{
  "model": "masked image model",
  "dataset": "analogue clock faces",
  "train_examples": 195000,
  "image_size": 32,
  "crop_scale_min": 0.8,
  "horizontal_flip": false,
  "method": "mae",
  "mask_ratio": 0.75,
  "loss": "mse",
  "encoder_arch": "vit",
  "encoder_norm": "layernorm",
  "encoder_norm_position": "pre",
  "encoder_activation": "gelu",
  "encoder_head_dim": 32,
  "encoder_fused_qkv": false,
  "encoder_bias": "all",
  "encoder_qk_norm": false,
  "encoder_parallel_block": false,
  "encoder_moe": "soft",
  "encoder_num_experts": 8,
  "encoder_moe_every": 1,
  "encoder_expert_mlp_ratio": 0.5,
  "encoder_slots_per_expert": 2,
  "encoder_shared_expert": false,
  "encoder_patch_size": [4, 4],
  "encoder_layers": 8,
  "encoder_width": 256,
  "encoder_positions": "rope",
  "decoder_width": 256,
  "norm_pix_loss": true,
  "decoder_layers": 2,
  "residual_init": "zero_last",
  "optimizer": "normuon",
  "muon_scale": "match_rms_adamw",
  "lr": 0.0037,
  "momentum": 0.85,
  "nesterov": true,
  "orthogonalizer": "polar_express",
  "adamw_lr_other_params": 0.00083,
  "steps": 22200,
  "batch_size": 512,
  "epochs": 58.3,
  "lr_schedule": "wsd",
  "decay_fraction": 0.2,
  "final_lr_fraction": 0.1,
  "warmup_steps": 660,
  "weight_decay": 0.03,
  "adamw_weight_decay_other_params": 0.01
}
Rows from block 7 of the encoder of a small masked image model, named by matrix and row number. Rows with one number within an expert belong to one neuron, the router's apart. Each number is 128 + 32 x the weight over its row's rms, rounded and kept within 0 to 255. All counts start at 0.
Before each expert's rows are labels from the 100 images, of 14848, where the router gives the expert most weight on average: "responds to" is what is common among them; "peak at" is the part of the image that holds the peak. Only what is clearly more common there than usual is listed. The data: analogue clock faces.
# router: slot weights (encoder.blocks.7.mlp.router.weight, 16x256, trained with AdamW), inputs 215-255
# up: expert up (encoder.blocks.7.mlp.up, 8x128x256), inputs 215-255
# down: expert down (encoder.blocks.7.mlp.down, 8x256x128, transposed), outputs 215-255

# expert 1
responds to: four ticks; square case; minute hand past 5; minutes: 25 to 29
peak at: centre
router.2 [186 109 197 190  77 117  84 114 121 137 158 104 123 143  61 150  57  68 116 105 125  96 135 121 151 201  97  46 111  71 129  54 134 150  80 101 167 101 138 102 100]
router.3 [162 127  98 142 114 120  96 158 147 140  98 144  78 151  90  68 147 133 108 144 109 137 165  95 117 113  92 126 115  89  90 150 145 104 150 128 161 102 143 133 145]
up.0 [106 139 103 130  92 182 133  75 140 167 110 153 112 148 151 114 119 148 120 129 165 122 135 122 168 122 161 136  70 144 165 176 136  65 124 137 111 193 133 140  94]
down.0 [136 110  77 120 157 132  77  93 127 133 129 130  57 149 151 202 108  89  66  93 140 179  80 113  89 117  80  93 107  74 182 178 131  84 158 130 130  99 123 151 147]
up.1 [131 106 133  71 128 143 146 177 140 171 151 139  70 139 202 131  83 126 139 101  70 115 137 155  92  87 128 146 151 149 102 168 135 115 147 115 154 127 152 152 117]
down.1 [ 80 152 163 147 140 110 133 140 132 117 159 110 101 127 105 120 133 132  98 137 195 149 126 104 106 159 141 145  60  92 164 125 160 132 118 109 118 134 125 139 115]
up.2 [160 145 109  85  55 176 150 119 122  27 164  69 118 121  90 190 184 194  89 106 116 143 154  90  95 177 142  92  87 108 117 124 106 135 153  55 104 149 132 189 132]
down.2 [115 138 179 102 156 102 100 121 103 171  85 156  81 124 170 110 132  81 171 127 124 148  93 168 145 106 126 128 180 131 144 185 117 121 189 189 175  88 130 105 128]
up.3 [152 158  97 126 127 129 140 112 133  75 187 207 154 122 156  97 195 143 134 156 120 115 165  79 140  56 213 134 193 177 131  95 142  96  99 103 106 111 132 107  86]
down.3 [127 142 139 169 136 130 138 150 139 145 114  73  60  79 124 181 139  81  88 135  94 189  75  84 128 116 117 137  95 104 126 129 109 160 158 132 117  92 148 144 145]
up.4 [147  92 158 111 119 151  98 160 122 152 140 118 162 100 140 191 140 178 130 133 137 140 140 162 128 152  98 120 125  99 114  85 132 109 151 140 182 133 144 193 138]
down.4 [163 110 171 141  98 105  90 122 208 123 181  97 172 155 164 141  97 143 133  54 154 162 123  85 230 161 151 147  69 172  91 182 135 129  90  72 197 114 125 116 130]
up.5 [177 110  85 103 141 183 132 122 161 145 110  85 130 122  71 129  78  81 154 123  33 116 140 158  96  88 181 124 121 142  59 178 102  86 159 151 131 135 146 133 112]
down.5 [132 186 147  97  50 118 163 171 102 131 131  73  85 154 116 135 202 163 123  92 196 143 115 128 125 141  85 105 102  84 131 137 135 133  97 190  82 143 135 144 129]
up.6 [132 115 135  53 153 115  99  97  89 142 132  45  87 171 114  82 138 137 181 144  89 161 117 119  89  69  83 167 118 136 110 181 180 134 147 159 123 175 121 141 123]
down.6 [ 93 134 116 193 106 130 117 136 154 110 152 154 143 105 190 168 129  74 107 133 117 120 110 139  77  68 115  68  79 132  91 120 108 135 126 117 153 116 154 165  76]
up.7 [ 90 144 136  38 121 169 148 144 173 163 151 103 151 125 119 124 117  79 143 107 100 160  54 120 153  85 141  73 127 113 134  95 160 134 120 164  64 163  78 102 104]
down.7 [121 103 149 159  61 107 130 110 137  74 167 120 112 150 128 121 111 178  87 148 175 118 160 162 156 184 100 192 172  84 138 162 135 152 108 138 206 157 138 175 143]

# expert 3
responds to: four ticks
peak at: top centre
router.6 [149 126 144 209 146 128 104 166 127 179 118 199 123 105 104 110 132 158 111  90 105 116 146 102 134 157 186 164 128 144  97 124 147  93 129 205 182 114 169 145 118]
router.7 [124 123 121 148 130 145  87 110  96 163 114 104 155 110 105 138 144  92 114 106 101  98 139  83 160 184  76 145 144 184  62  82  88 161 111 103 109 100  61 132 134]
up.0 [130 133 114 120 121 147 100 103 129 131 119 108 171 120 122 124 163 106 150 211 124 161 118 116  96 129  97 143 111 129  89 130  94 140 130 105 129  97  44 122  85]
down.0 [ 45 124 150 169 116 160 158 134 156 146 174  96 129  92 115 120 129 130  94 119 107  83 116 166 167 123 110 122 101 157 157 160 137 139 106  89 100 129 181 135 101]
up.1 [170  93 122 148 141 176 165 106  95 111 155 143  92  98 149  82 125 162 134 115 139 167  88 105  86 156 113 127 151 177  80 171  85 102  82 164  95 126 116 126  76]
down.1 [132 132 113 142 175 114 145 157 124 151 141 151 171 185 102 148 164 162 134  86 149  77 124  89 107  73 136 181 171 111 101 104 116 167 124  89 160  92 122 146 137]
up.2 [120 136 201  93 137 136 108  86 153  97 101 166 130  79 132 132  39 150 121 124  93  76 138 152 100 135 147 109 120 132 125 126  93 112  84 153 117 129 150 153 139]
down.2 [130 156 145 146  97 158 120 160 145 118 160 104  60 114 112 158 167 110 139 123 157 141 125 136 144 128 120  67  89  90 127 139 123 127 163 131 204 130 101  91 167]
up.3 [ 99 155 180 127  90 109  93 162 140 101 151 102 167  98  84  93 143 131  94 171 124 140 127 115 179 109 115 139 123 109  97 156 153  81  97 188 160 160 177 108 126]
down.3 [129 102 153 115 166 121  86  53 129 152  88 127  86 162 108 154  64 134  97 100 211 115 105 114 159 116  74 119 119  94 123 182 102 220 144  85 103 104 118 122 110]
up.4 [144  70 125 149  92 204 101 118  88 112 100 117  93 159 118 144 115 108 156 126 101 161  51 135 138 127 108 130  97  92 131 150 172 118 154 196 127 183 104 158 119]
down.4 [109 106 198  59 198 102 119  98 121 135 159 104 108  79  88 139 107 122 120  96 129 120 134 106  65 136 137 142 121  97 154 113 114 152 115 101 158 132 131 124  69]
up.5 [127 143 186 119 127 113 172 160 113  82 114 126 110 106 136  54  49  86 140  57 141 194 131 106 131 102  96 131 113  95 140 148 161 147 123 149 136 168 110  76 130]
down.5 [146 156  74 141 174 132 130  98 121  95 161 184 105 165 138 148 170 147  97 182  97 127 107 128 131 113 170 176 105 113  93  98  98  65 121 154 174  98 109 111 130]
up.6 [159 132 139 171 151 120 111 169  76 164 139 132 134 104 190 135  72 149  85 163 125 154 109 182 135  99 166 142  80 120 136 174 114  99 134  99 110 154 173 163 156]
down.6 [134 120 150  96 131 148 158  49 114 159 144 154 152 128 135  91  89 135 161 134 108 101 197 109  75  56 126 139 149 150 134  95 110 136 129  86 164 123 151 106 122]
up.7 [110  89 128 107  80 192  67 150  55 161  87 112  99 108 133 150 156  78 163 101 126 109  77 155  84 155 185 122 159 138 166 126 117 112 135 106 170 122 110  79 129]
down.7 [120 121 154 132 140  66 123 213 135 138 135 103 132 133 134 116 175 182 137 106  88 116  90 151 163  70  74 157 108 161 163  91 124 123 143 108 116 108  96 157  79]

# expert 7
responds to: square case
peak at: top right
router.14 [149 128 160 182 144 113 129 207 138 150 154 154 169  71  79  99 125 159 150 105 106 123  87 134 140 142 160 162 133  53  96 191 143  92  76 145 150 156 145 140 119]
router.15 [140 117 137 159  71 140 130 157 116 136 168 120 187  87  93 136 114 119  77 114 111 112 128  98 151 178 111 147 200 117 112 120  87 149 101 102  99 100  99 130 108]
up.0 [138 112  79 152 101  93 138 140  89  90  75  94 126  90 163 139 203  88 163 118 193 124 124  73  87 126 106  95 129 140  85 115  91 160  93 107 116 102 137 129 179]
down.0 [148 114 166 122  94 154 130 111 122 133 114 119 148 124 200 103 145 125 199 142  89 120 144 175 153  45 130 178 140 145 157 144 175  84 170  93 113 126 135 115  63]
up.1 [ 88 135 146  68 139  98 104 176  87  89 115 116  49 150 135  77  78 152 122 159 107 125 174 107 128 161 111 150  91 134 159 141 187 181 138  89 106 116  68 161 113]
down.1 [181  84 158 198 144 105 104  91 141 132 130  84 134 145 152 159 105 104 135 131 111 148 142 143 137 166 146 157 173 101 162  89  92 117 112 166 134 105 157 122  57]
up.2 [141 130 155  95 174 112 170 139 133 152 139 161 106 159 153 138  95 107 116 137  95 104 159  73 153 105 148 110  99 130 118 171  98 129 148  82 125 143 181 105 137]
down.2 [165 135  32 110 147 123 100  77  65 136 119 100 104 112 203 167 161  95 186  85 141 161 155 150 103 107 148 156 158 183  82 122 137 114  89 199 145 149  97 130 159]
up.3 [104 145 188 114 128 182 104 106 178 155 122  78 124 133  80 128 107 151  91 173 148 153 176 148 142 122 151  90 105 103 143 106  90 150 174 140 132 135 101 120 130]
down.3 [162 130 131  89 152 135 188 149 169 128 136  82 143  77 175  59 118 103  95 124 103 190  78 176  69  98 126 135 124 114 161 118 144 127 125 150 154 145 130 141 139]
up.4 [149 140 162 115 155  99 128 141 164  68 171 116 126 174 140 101 150  99 137  93 127 109 198  45 120 121 102 102  78  65 114 168 150  95 126 137 163 138 106 150 114]
down.4 [175 145 102 108 128 174 168 107 118 184 115  93  93 140 123 116 138 144 141  92 178 118 127 182 159 174  90 176 138 168 159  83 122  75 143 144 124 127 137 131 152]
up.5 [136 136  85  91 117 138 136 158 106 142 155 110 148  83 103 126 109 112 131  60 175 124  76 109 158 142 129 127  78  95 155 159 143 152 128 122  99 142 119  87  77]
down.5 [148 147 145 144 151 150 149 114 172 144  77 118  99 223 181 134 126 165 117 176 109 145 168 136 133  95 119 129 145 178 138  43 134 136 148 158 100 132 121 110 164]
up.6 [128 112 168 142 121 142 118 104 116 109  67 171 128 119 111 184 175  61 122  75 140 201 131 104 155 161 115 124 146 152 120 128 155  72  99 123 107 106 111 108 136]
down.6 [ 68  87 131 186 119 146 119 105 136 148 122 101 164  87 114 151 134 147 102 129 127  49 110 180 152 121 186  92 120 138 125 132 116 159 147  90 115 110 108 144  92]
up.7 [177 135 135 171 115  72 130 105 151 136 131 137 162 142 115  68 136 109 157 114 135  48  96 171 137 125 156  96  98 167 133 109 171 118 102  82  80 168 114 203 160]
down.7 [ 92  83 140 126 176 181 144 149 152 103 100 110 113 120 112 160 152 191 156 153 114 121 135  94 117  73  64  97 174 155 194 144 118  95 148 153 128 121 164 121  68]

# expert 2
responds to: numerals; square case
peak at: bottom left
router.4 [176 143 143 167 132  93 157 123 162 176 115 147 132  87  80 127 179 136 131 152 135 135 129 103 159 141 148 143 184  64 102 134 173  72 100 141 146 150 181  96 149]
router.5 [129 114 116 177 101  74 141 166 136 141 166 181 110  61 106  94 166  98 132 139 108  90 118  82 126 148 117 154 174  58  85 187 138  74 123 116 175 136 146 112 142]
up.0 [160  56  83 151 109 169 132 105 131 120 168 128 158 148  98 141 114 135 174 148  91 130 143 151  94 144  54 140  92  97  80  57  70 101 225 130 128 149 137 173 136]
down.0 [121 138 126 154 125 123  72 149 104 145 100 153 117 150 125 104 132 140 117 111 113 154  85  72 183 121 173 141 162 137 142 215 180 151  68 120 108 129 121  85 132]
up.1 [ 99  44 111 147  69 159 100 159 126 127  67 133  90 121 128 113 136 167 100 129 128 136  93 107 186 193 156 131 122 134 101  52 113 187 114 161 153 140 115 148 119]
down.1 [109 102 166 194 106 147  80 155 154 139 145 111 106 136 122 120 127 165 138  66 110 162  90 122  85 158 117  76 106 150 135 142  88 103 126 184 116 153 170 101 135]
up.2 [141 140 120  69 125  96 145  98 148 103 173  96 162 118 165 157 151 175 137 150 142 154 167 121 165  71  61 114  95 118 118 105 141 150 193  85 127  45 170 152 125]
down.2 [108 104 105 122 110 148 127 139 151 124  82  97  97 144  46 150 196 142  95 110  76  85 140 114 107 107 151 127 145 158 106 122 135 109 176 101 105 131  57 153 137]
up.3 [ 69  59 121 103 119 109 130 203 106 123 147 131 145 196 162 135 151 145  68 141 106 108  88  64 138 128  65 120 113 106 140 155 135 111 164 106  31 135 120 173 133]
down.3 [159 153 122 123 156 190 164 162 120 118 119 163 143  50 138  91 117 130 110 139 109 188 195 166 161  91 130 157 206 147  95 145 152 131 140 145  86  98 101 149 106]
up.4 [ 96 132 149  97 164 131  61 128 140  84 162 111 146 173 140  97 180 106 119  99 111 188 150 120 104 113  65 150 140  91  87 189 155  47  60 126 145 122  91  98 114]
down.4 [ 78 203 128 122  72 147 163 103 148 135 126 133 135 159 165 138 100 127 139 110 122 103 146 103 141 200 154 122 158 127 155 167 100 102 193 106 129 105 104  71 125]
up.5 [116 152 136  89 126 119  89  67 192 142  99  91 137 148 170 171 170  77  87 130  97 135  93  98 128 111 149 113 165 169  93 128 104 188 119 157 107 107 116  87 116]
down.5 [107 133 136  97 100 120 157 140  82 133 113  63  97 110  57 168 102 112 120  96 128  39 104 130  70 106 150 111 102 117 156 100  94  85 138  95 146 164 115 137 111]
up.6 [107 112 182  59  85 156 105 210 141 176 144 107 109  86 114  50  61 106 126  95 130 171 104 120 114  61 139 113  96 124 173 163 193 127 120 148 100 152 170 140 146]
down.6 [162 163  91 166 143 131 143  63 141  80 117 167 155 147 123 162 109 116 128 140 163  59 142 131 184 159  84 101 185 183  63 104  73 166 114  95 130 115  90 141  90]
up.7 [150 110 157 160 132 151  36  82 142 107 185 155 150 157 143 131 126 102 144 137 148 137  81 149 114 137 208  95 162 138 136  69 155  67  90  90 100 116 115  68 103]
down.7 [119  85 107  89 135 170 210 116  94 161 141 116 110 150 116  95 105 114 108  91  70  94 127 124 110  89  83 154 125 150 142 110 127 146 138 148 167 170 166 176 108]

# expert 4
responds to: four ticks
peak at: top left
router.8 [155 169 135 104 156 123 153 167 124 181 176 121 167  45 104 178 165 156 160  90 136 124  50 123 189 172 132 171 122 101 113 164 150  84  83 171 142 106 124 123 131]
router.9 [131 203 133 125  70 158 100 132 126 182 149 106 128 137  99 136 112 157 117 110 162  79  88 110 172 141  64 177  73 154 125  74 152 147  96  86 156 108 129  94 118]
up.0 [123 128  85 119 163 133 123 139 145 150  86 168 158 132 128 147 175 125 135 138  96 106  95 111 131  45 137 104 112 119 147 107 162 132 140 135 161 141  95  92 154]
down.0 [150 114 110 126 115 126 215 138 138 104 147 125 126 139  66 103  34 176 126 149 175 103 100 100 124 155 123 157  90  73 143 122 129 182 145  35 106 137 144 103 169]
up.1 [154 104 108 165  78 130 105 163 163 104 110 141 148 115 141 110 136  94 153 114 147  69  78 130 135 171  88 105 108 125  73  85 117 157 161  78 156 139 103 124 132]
down.1 [ 97 172 151 103 167 187 107 108 102 184 154 117 126 127 108 147 138 103 118 146  95 192 144 146 114 103 115 126 120 133 179 139 158 146  93 160 143 127 170 168 102]
up.2 [117 122 165  97 175 104 133 122 158 131 135 144 158 144 125  87 160 100  90  92 167 165 103 121  55 134 134 149 109  84  89 160 147 171 139 147  77 159 100  94  91]
down.2 [123 109 132 129 121 159 123 223 121  77 122 160 107 170  86 147 134  88  82 114  74 113 105  90 146 121 142  91 115 110 143 108 161 205 114 121 154 142 163 122 152]
up.3 [138  53 162 122  57 129 134  89  93 145 101 160 161 161 151  96  84 147 116  99 101  79 161 160 145 120 121  72 108  83 111 124 128 148 127 149 135 170 112  76 145]
down.3 [172  59 148 156  79 167  61 115  85 121 130 110 145 165  90  99 106 164 104  91  49  91 180 126  98 127 131 112  92 122 153 158 141 124 130 160 144 128 183 114 136]
up.4 [161 136 124 127 108 145 155 147 139 131 108 135 127 128 135 139 163 132 132  92 124 123 152  76 108  71 101 126 100 121 144 140 124 109 177 141 135 121 142 190  48]
down.4 [153 126 148 151 144 133 118 125 125 145 157 142  75 100 114 141  79 108  94 139 161 119 179 214 132 125 138 102 109  59 133  77  98 100  90 154  72 112  81  97  77]
up.5 [124 188 142 121 151 161 129 182 113 139 120 104 157 132 162 115  87  50 126 142 123 118  84 135 182  84 111 113 144 117 139 173 167 152 148 127 159  79 110  84 149]
down.5 [119  81 110 141  94  65 153  94 163 115 127 137 100 124 114 112 187 145  78 119 143 147 181 125 100 137 133 144 101  97 146 102  97 117 108 143 130 140 165 177 136]
up.6 [158 139 140  85  35 200 171 118 122 157 165  91  96 129 125  95 109  63 158 137 161 195 139 165  75  76 129  86 193  93 153 125 152 125  75 111 131 158 121 133 155]
down.6 [187 111  55 179 130  55  87 161  97 132  99 117 144 121 126 170 130 132 117  79 154  62 130  82 131 158 124 163  53 177 160 155 109 129 176 106 157  98 139 120  99]
up.7 [158 103 128 174 182 170 182 123 154  89 148 117 134 161  89 123 131 159 102 161  66 170 206 131 108 142  93 184 147  76 142 134 123 152 118  83  84 149 178  83 127]
down.7 [102 154 164  85  70  69  49 124  83 164 161 129 143  66 164 147  91 124 117 126 186  95  83 122 150  96 181  48 143 161 141 161  97 108  88 134 179 117  77 129 100]

# expert 0
responds to: square case; hour 9; hour 8
peak at: centre
router.0 [199 122  90 138 147 138 112 109 151 143 111 108 127 116  61  71 154 122  74 186 105 139 195  82 131 104 124  74 114 105 108 112 118 143 187 141 113 100 120 124 113]
router.1 [177  94 172  90 137 169 119 147 124 157 161 104 144 125  88 146  91 172  97  79 162 100  79 107 166 136 111 173 118 113 133 142 151 164 112 156 118  64 129 145  96]
up.0 [155 124 204 131  79 129 137  90  91 137 113 164 138  78  67  91 155 101  99 155  96  95 147 177 130 101  92 112 201 145 132  88 118 152 154 133  83 129 139 150 104]
down.0 [129 126  90 122 136 136 134 105 104 114  74 162 136 133  84 102 161 194 101 103 172 108 119 104 127 152 162 137 129 117 151 102 122 153  76 111 139 135 128 146 141]
up.1 [116 100 145 100 142 176  77 138  90 101  98 110  73 161  94 130 112 143  94  86 159  70 161 128 145 106 118 142 121 114 145  99 103 120 159 133 107 157 150  99 159]
down.1 [153 137 118 148 141 121 168  76 151 105 146 135 134 155 157 118 154 150 216 194 108 184 136  91  79  82 119 134 164 149  43 108 138  99 100 184 121 156  70 101 127]
up.2 [141 119 132 162 152 140 105 110 135  79 168 124 122 164 101 126  85  68 120 146 161 156  87 172 194 134 169  98 101 140 150 144  85 130 129  87 108 136 103 125  87]
down.2 [ 63 143 100 151 138  92 164 142  78 106  91 151 156 136 166  92 151 149 119 130 212  97 140 133  76 108 126 162 133 147 108 106  97 113 105 136 108 121 100 121 128]
up.3 [135 116 106  79  99  76 162  66 186 195 160 152 132  59  95 130  79 134 115 127  82 146 120 165 113  77 144 135 128 121 119  84 149 100  75 108 132 150 150 114 182]
down.3 [228 125 108 128 142 139 112  95 124 132 131 180 125 180 147 139 145 128 144 113 131 122 145  95  96 156  99 117 168 122 130 121 157  86 153 126 116 111  92  85 135]
up.4 [180 119  78  81  84 174 111  98 136 131 101  76 182 164 137  77 101 134 103 147 119 157 113 176 151 123 193  37 148 108 116 157 122 142  69 193 107 173 146 105 142]
down.4 [143 139 113 137 121 116 193 147  80  93 120 102 174 122 110 112 120 172 156 156 125 197  77  72 108 113 125 179  71 126 136 158 161 110 114 189 122 125 117 146  85]
up.5 [125 148 103 132  86 164 114 168 106 131 154 164 122 130 160 143 139 134 133 119 177 114 106 110 102 105 108  76 131 195  89 135  69 199 149 128 168 167  92 129 198]
down.5 [131  73 144 165 155 144  74 105 127 126 109 111 110 121 175 201 125 132 210 100 143 120 100 179 106 122 166 110 185 147  85 124 127 120 190 111 114 100 170 106 103]
up.6 [172  82 120 189 127 151 121  62 142 131 163  83 156  98 196 220 124 122 179 147 174 141 110  94 174 105 141 105  99 196 107 109  74 192  94 170  87 134  55 142 136]
down.6 [104 180 111 117 155 112 137 185  58 129 134  70  98 105  51  45 154 124 113 111 131 104 192 169 100 139  89 163 101 112 196 113 121 124 115 116 141 163 113  89 119]
up.7 [ 95 107 130 143 110 105 107  99 124 161 138 132 102 170 127 123 184 121 133 125 139 114  93 131 137 111 149 159 107 121  95  69  75  83 184 204 200  95  71 115 183]
down.7 [135 172 127 114 138  95  96 184 107  93 112 153 111 141 124 108 113 171 149 104 127 115 140 186 171 157 135  71 171 113 106 161 165 134  85  55  91 114 175 132 110]

# expert 6
responds to: square case
peak at: middle left
router.12 [112 121 131 192 104  80 115 144 123 181 134 118 137 127 128 133 150  57 107  96 148  97 153 115 142 214  96 114 105 146 114  81 133 171 148 123 158  98 119 112 143]
router.13 [199 126 104 127 104 156 147 120 165 149 174 123 161 128 113 120 124 221  89  71 148 146 178  98 180 116 138  93 133 134 128  88  99 157 130  78 165 118 188 135 148]
up.0 [137 174 153  69  82 146 163 157 173 129 161 118 105 111  89 119 120 139 176 186  98 107 124  95 121 150  91 144 154 114 113  88 119 160 107 107 129 166 114 112 127]
down.0 [165  69 124 179 158 173 132 162  98 137 154 152 147 164  85 146 109 112  73 141 112 183 135  87 134 115 124 167  83 126 180 107 103  92 124  61  83 129 162 128 132]
up.1 [149 192 150 105 114 165 145 152 105 160 114 124  64 171 142 133 153 137 204 154  99 100  83 183 181 135 140 205 111 178 137 108 117  80 173 152 161  93  47 108 171]
down.1 [100 109 166 148 149 144 163 118 147 117 118 138 153  99 113 105 142 172  97 102 185 152 149 148 102 112 131  78 113 152 117 136 129 173  71 157  78 178 179 100  78]
up.2 [207  80 125 176 166 188 104 166 105  83 130 137 119  88  63 166 131 195 118  99 161 120 125 152 143 144 118 162 171 151 166 141 130 119 132 138 194 130 136 163 147]
down.2 [112 144 158 109  37 101 101  61 184 137 109 150 107 165 169 132 150  82  96 164  46 172 121  76  53 144 163  87 139 157 113  94 107  76 175 107  95 139 139 133 106]
up.3 [107 143 142 113 125 125 117 129 149 107 138 126  80 107 162 127 109  86 134 152  93 157 112 166 114 113  92 139 130 139 166 160 154 106 120  97 110 142 136 108  66]
down.3 [143 181 119 104 135 129 160 155  77 106 173 183 151 180 171 102 125  94 110 106 121 191 133 118 124 140 173 138  56 172 110 154 115 108 164  92 119 134  74  56  99]
up.4 [173 131 147 145  73 172 114 156 106 166 142 184  89 116  86 125  86 154 127 110 152 210 117 107 115 108 103 124 225  93 115 112 115 126 107 169 131 156  85 135 167]
down.4 [ 82 104  47  89 181 144 113  88 126  74 120  93 136 103 115 113 152 138 106 115  48  91 125 147 174 193 149 137  26 100 144 141 149 149 133 104 141 104 156 124 124]
up.5 [215 156  94 139 129 160 126 130 103 151 101 145 137  54 150 103 102 200 124 130 160 154 194 123 103 131 117 131 118 104 113 141 135  91 149 151 181  90 160 162  47]
down.5 [159 143 131 117 152 135 143 145 106 131 173 105 169  86 103 121  83  89 138 104 176 147 122 149 211 108  82 189  77 125 131  92 112 189  98 115 159 154 143 115 123]
up.6 [127 121 145 117 128 129 140 175 103 200 114  96  99 103 118 121 132 135  95 149 145 144  72 180  94 165 102 153 160 172 124  72 151 144 202 187 109 140 113 132 173]
down.6 [124 106 149 142 122 130 137 111 133  89 150 144 175 151 153 114  82 136 150 111 160  90 132 180 144 136 183 170 140  86 133 181 140 132 100  89 165 187 143 148  75]
up.7 [124 152 161 137 180 137 100 161 124 110 120 110 195 122 111  64 134 155  83 132  71 154 104 160 121 159 130 122  86 185 124 164 170 157 166 183 185  66  66 144 173]
down.7 [115 117 124 127  80 145 140  71 110 124 148 174  61 157 147 140 175  72 167 114 132 118 180 120 156 101  43  69 136 100  85 121 121 175 124  76  74 160 119 154  78]

# expert 5
responds to: numerals; square case
peak at: top left
router.10 [170 101 137 186 151 131 138 133 140 159  92 186 126  76  85 105 173 134 157 111 143 150 155 104 121 137 163 165 152 142 131 156 131 111 166 183 130 132 158 164 111]
router.11 [161 116 148 149 129 139 180  75 127 159 125  88 172  66 107 152 115  80  96 107 171 120 151  60 136 204  96 106 159 109 103  70 129 168 153  74 112 138 125  81 160]
up.0 [105 126  97 165  73 105 123  95  85 113 126 131 115  73 135  91 140  88 161 143 137  97 142 233  78 120 114 128 143 144 103 106 176  97 114 129 110 141 155 126 121]
down.0 [118 178 146 159  99 123 101  84  82 104  88 117 165 197 130 135 122 143 151 110 143  66 159 133 173 100 128 125 100 183 128 167 160 119  95  77 113 143  91 104 108]
up.1 [152 108 149 101 188  87  97 146 112  86  79 183 123 102 128 150 136 162 135 195 146 111 134 154  97 105 155  91 144 185 132  81 228 141  77  86 154  52 137 213 147]
down.1 [111 146 118  65 120 114 153 117 173 134  94 110 115 176 114 163 106 147 131 103 118 116 124 181 105 156 130 218  96 100 137 136 102 156 131 115 151 137  76 115 113]
up.2 [158 145  98 121 122 140 163 106 204  99 119 138 140 133 100 143  84 101 104 120 134 124 103 143 130 120  90 102 144 105 206  70 115 172  95  99  85 106  93 120 152]
down.2 [ 62 147  91 152 117  93 178 100 109 125 159 130 153 131 142 162  73 101  93 147 153 118 181 124 147 129  85 139 119 105 116 113 144 164 129 142 164 119 107 125  96]
up.3 [137 146 136 152  80  87 131 143  87  81 121 174  92 145 101 116 115 111 139 175 125 164  85 136  89 135 107 136  87 146 135  90 187 131 114  93 168  74 138 141 127]
down.3 [121 148 154 161 136 165 137 114 139 154 124 114  87 193 148  94 123  82 132  89 115 140 151 170 130 143  93 131 156 165 149 104 127  82  90 130 137 145  87  74  89]
up.4 [150  79 142 130 132 199 109 200 132 156 129 133 150 151 125 168 138 123 101  97 135  90 145 117 152 190  72 152 126 135 125 119 108 128 105 142 139 112 117 183 165]
down.4 [146 116 134 131 142 101 159 107  80 187 108 135  83 120 180 168 110 143 157 148 102 206 101  80 111 109  98 144 109 130 109 129 115 132 113 120 105  97 148  84 111]
up.5 [141 118 204 121 173 124 102 163 146 156 166 120 137 117  99 182 118 152 135 139 114  79 155 117 152 117 147 116 204 117 137 109  24 116  96 103 104 145 107 156 138]
down.5 [159 161 124  70 106  65 183 128  96 109  88 102 151  63 144 132 103 118 150  78 149 123 140 112 150 135 123  92  97 103 106 138 124 166 144 107 107 139 179 171 177]
up.6 [150 144 138 148 154 130  54  87  71 171 144  87 147 133 100 134 147 132 134 155 195 151 105 123 139 143 163 115 146 137 155 150 134  39 136 112  71 140 146 121 114]
down.6 [110  80 107  80 118 118 141 166 129 177 132 152  67  89 179 185 168 118 128 131  77 172 122 111  83  96 110 129 151 128 110 106  85 149 159 167 115 107 184 151 140]
up.7 [ 99 135 145  88 132 138 121 116 158 113 156 145 132  88  58 115 118 154 214 107 193 124  56 131 140 127 189 131 143  82  86 102 155 169  98 144  98 173 112 103 105]
down.7 [110 137 103 132 134 172 140 122 111 139 157 176 133 134 113  87 167 114 127 135  69 148  94 164 111 109 168 130  77 132 151 132  98 127  82 166 130 166 117 136 121]